config.toml
dataset = "abstract colour fields from 500 small random pattern networks"
image_size = 40
rotation_deg = 5
loss = "l1"
weight_standardization = false
block = "basic"
upsampling = "nearest_conv"
learning_rate = 0.0026
eps = 1e-06
cautious_weight_decay = true
max_steps = 35600
batch_size = 48
warmup_steps = 7120
Rows from block 6 of a small image inpainting model, named by matrix and row number. Rows with one number belong to one channel. Each number is 128 + 24 x the weight over its row's rms, rounded and kept within 0 to 255. All counts start at 0. Numbers have three digits each.
After each channel's rows are labels from the 100 images, of 14976, where the channel reaches its highest value: "responds to" is what is common among them. Only what is clearly more common there than usual is listed. The data: abstract colour fields from 500 small random pattern networks. In brackets: how many of the 100.
# convs0: first 3x3 conv (model.decb.0.0.convs.0.weight, 192x384x3x3, each kernel summed), inputs 0-191
# convs1: second 3x3 conv (model.decb.0.0.convs.1.weight, 192x192x3x3, transposed, each kernel summed), outputs 0-191

convs0.46:147135128170114127126147156120164148142119116113114138152123085126138117087126118141146126174127122150141136118119146131144123157141125145122138134145132137167123130130131125135142118135137111158150128135130175143133127129131121160110129129119135132126133132136130141151122095143137131102117157156132125142109128145126119132129137127134120126110131126121133132086120126144143116128115148123131124126138162141116129118125145129131113157137133135154131177132102134121129140101135144130137129125129134119152121171125124136139113141103124123124132142123159131129137138121128165151
convs1.46:118159124112129148139173116155131167150157142104155122106098061144141151143095137153161132123125160083126174130090118117088137121115138090131103151117054139121148134123073142150041121137134123142110112112141118145163097073079126114115139158155110114123137108129095167142122146115137145141102105126090123136132085165134110152151108136143106150121113125109130116141123141157139121147154131124137122111121109118103116147131114125141144113136137125150120132157101144120129116134143148138102135167133160112106129177125141111122048053140128132133075112135100143147117161129084156135
responds to: smooth (30)

convs0.153:143116140119105115149132128131135115128141143136131128152140107129120129113123144135134141147116137123132127141132127126136136114133136126127139133129119119080131127121128125143121126151129122134112133132111134119125128134129135144113126139136127118135113125126098133122130117157121106136137133142150139115107149117136134122141142139119135132137123150127126125123136102129148123124114136125089139154144114137129125120128141127130146114116132140112127107135116138109124147122104124118135130135129134127139131107150138135134114135135126139122128109119127133139136137127131107137
convs1.153:129116124214127101123130150131119196152167142130143146145134130145110136129113115127107108114135120121074099013110128151088117145130119123129133122149144125131117122146146037123110129142126121071041132128140135121143140132129136119129118125145156077094141076122131120118127125116137119141156126124137125136163130131139114163125149130139132111149129106106137119091108140128099098078122143116126132130172152127138135082122129122116091115143147136133117082136134121143141111135131138119132078183127141124129129137112067137083114143118142164120145129132123133126145113134162092148
responds to: smooth (43); mostly blue (35)

convs0.99:133098119113144111089146104122101112110127132133132119138125090120103112113124132117111125184125123114128126128130129156108120078149118112124124122082117113096124113121122120123122128142133111134114120123117137129118126121123131110094126122127153120128136115138098098090119153109130111115124122100097125119097118137117122136139143121135121128127123092110122122149121106115163134120121131121141122112110110129132124127121148119114082114145122126132133128121111130168117118127155114126134119125116125129125124071121100120125122141134135145109098112125089117122135118126118118115
convs1.99:116128133142093137124069136095086143114157107181135130136112176126053106074125132114105141144104102100104093109151124102065112111076115092148104124127136120095122115119104138171155102104139095125123117102112106136086126057123121127082102112137114135112122123099109154130136184103111129115100159134118148122149118129090078138141153091128131113069148112106113158145118067096134071160117112113148117087129140153128111149116131122121140144123131120124128121107123153126143132092118103127138126152144123103135150104124154123117159124132146160139146088137132117092134117120120091108
responds to: smooth (36)

convs0.51:137102125122105127098130126125112108111128130130132134113128136127121119121131137130097133118130131132120111123132134128112126104128133113130128137091132122116133122132130132132135132135115117125112131128140127133131130137132129109113128130133115126133124124128143100111127131120123118125124117121083129133127129132129128131113134109131127138129130115107126130098128112108097118128125127128128128084128106125132128129128120129101101122139111125131133096129121136118125121126111133134133126133129133130111131108128122125123131125129107115116103137130099129127120119129127115115
convs1.51:131142126106151164083191114158126160127157157142115119096087153121130076096109134145121134123157109119104116131141116125112131152094147090141134158142115114132137122136126132128159119120131150135106104059143090126140119058096104104083150153107075112109139117130116080118169195123110136107119139161153163141132106154156136126117130091124118103134105152119120118142083051120149088168115133076151162157124160167066134117128177152133160110125118122105135127119126132146123119092129121123145098153132152108132129131132142134130120122117147122105136113114129111115143134087088115113
responds to: smooth (33)

convs0.138:125132132144098132117124142128141132108126129126124125132129080130129141106130126128146129128128129132119096128128128167129134164116130123127116130141126132146124139126127129126128125121119126118140131134126137146127129126129129131123129131129116130129132145123103136133127097074113131104120187149133126114069123139128126102134117129126122134116123102143126125066128141116126099119075111120088126092087141149124128122124140123134126140112137112123127146126121141107127115112123123101127120129123128124115120119126103122103107116110128122121120100124137122128132135126122121139
convs1.138:150168137109137140146116095157119138130129109146122101114119109125126129124156126112137124114160146098125172119133136149117149135105169142142134134123101136134123152121117108116117129108137151107117126125147153088173126174109120097077128138122119103115086106103141086124104100129131137127093105131036132147124034145150128141099086153165120127111160121126123129123115114132130129135131117158150143126137145117107122100139093116144117118104092112143137123149046129045100141134150149109037129142126126110113109136116099148117168150123111105117074089092110127152133129134116127137
responds to: fine detail (38)

convs0.181:116119123114135124105124109132119117106130132131133132110131110129139120137128138124135129089132131124113102123132109144112129100113132102131123132107131125118136121134130131123123138138113120113117131120120112131134131134130130110117122128133109128129122122113142120110130143112128123141134121120106126126132124118129132114111113115120132134133129126111126131123128156109104105134117119133098129097124101090134127136129110131105112111115114112129128096127131151151128118134141130113121126131128131134114134110124124123116133114136111132117116117134108129123120116136128114126
convs1.181:147116137232130126130126152119136198153177117123148129145137145136100116143150145110128114111128177136136157040155159108150137096114149094130167132139134128129138128135156075149152153134141117106112141124105100119115129122113146127098104124126176115112116125128112144115137130151119129126156144141151130129168136126134147068153132150134117131118129134162135117115165130133185134154155143171166120151187137124144135126138132134167091117132121121119129125104098110134142150134099126132147173181138162148104165154112092121157159153147117189106124131137164137134107116157161133114
responds to: smooth (67); mostly green (31)

convs0.24:142154131119121149101117119128140131150124114121127125107126121124155138144126119128138123142125127127132140123124104109124126157117127147127125121142131129161124139125123132123108127134145138150185126135120136117127127129126124080136131123125147125120131127124072125137126091156126139148117108139143125134093122157125125116116102131134126115121118137146125125144127125109159113124148177128142123126143120129111120127123146127123122177127084119114104133121088072091135139125116129123130125118123108118110121145123138123103137113122108115150110133129132122127135115117128194151
convs1.24:116153121111144156114084117166076158128142165143149123103095116145159127130075138185121148149145113132110081103099103150100146168117109089138088150147107120095128132115107119127107129115127081152102112109138117165125144141101112122114143144133114132134156110160122141112121171139146132119126127114116138110115145175120124205077146103139127119040150160083147122148115135138110097138118121118115143095108127133123129114129136115105133118142156117133111115122151158168111112137136136116120083129115147111138120088160147132068079078110153127121098135150082153128144146098100103091
responds to: smooth (42)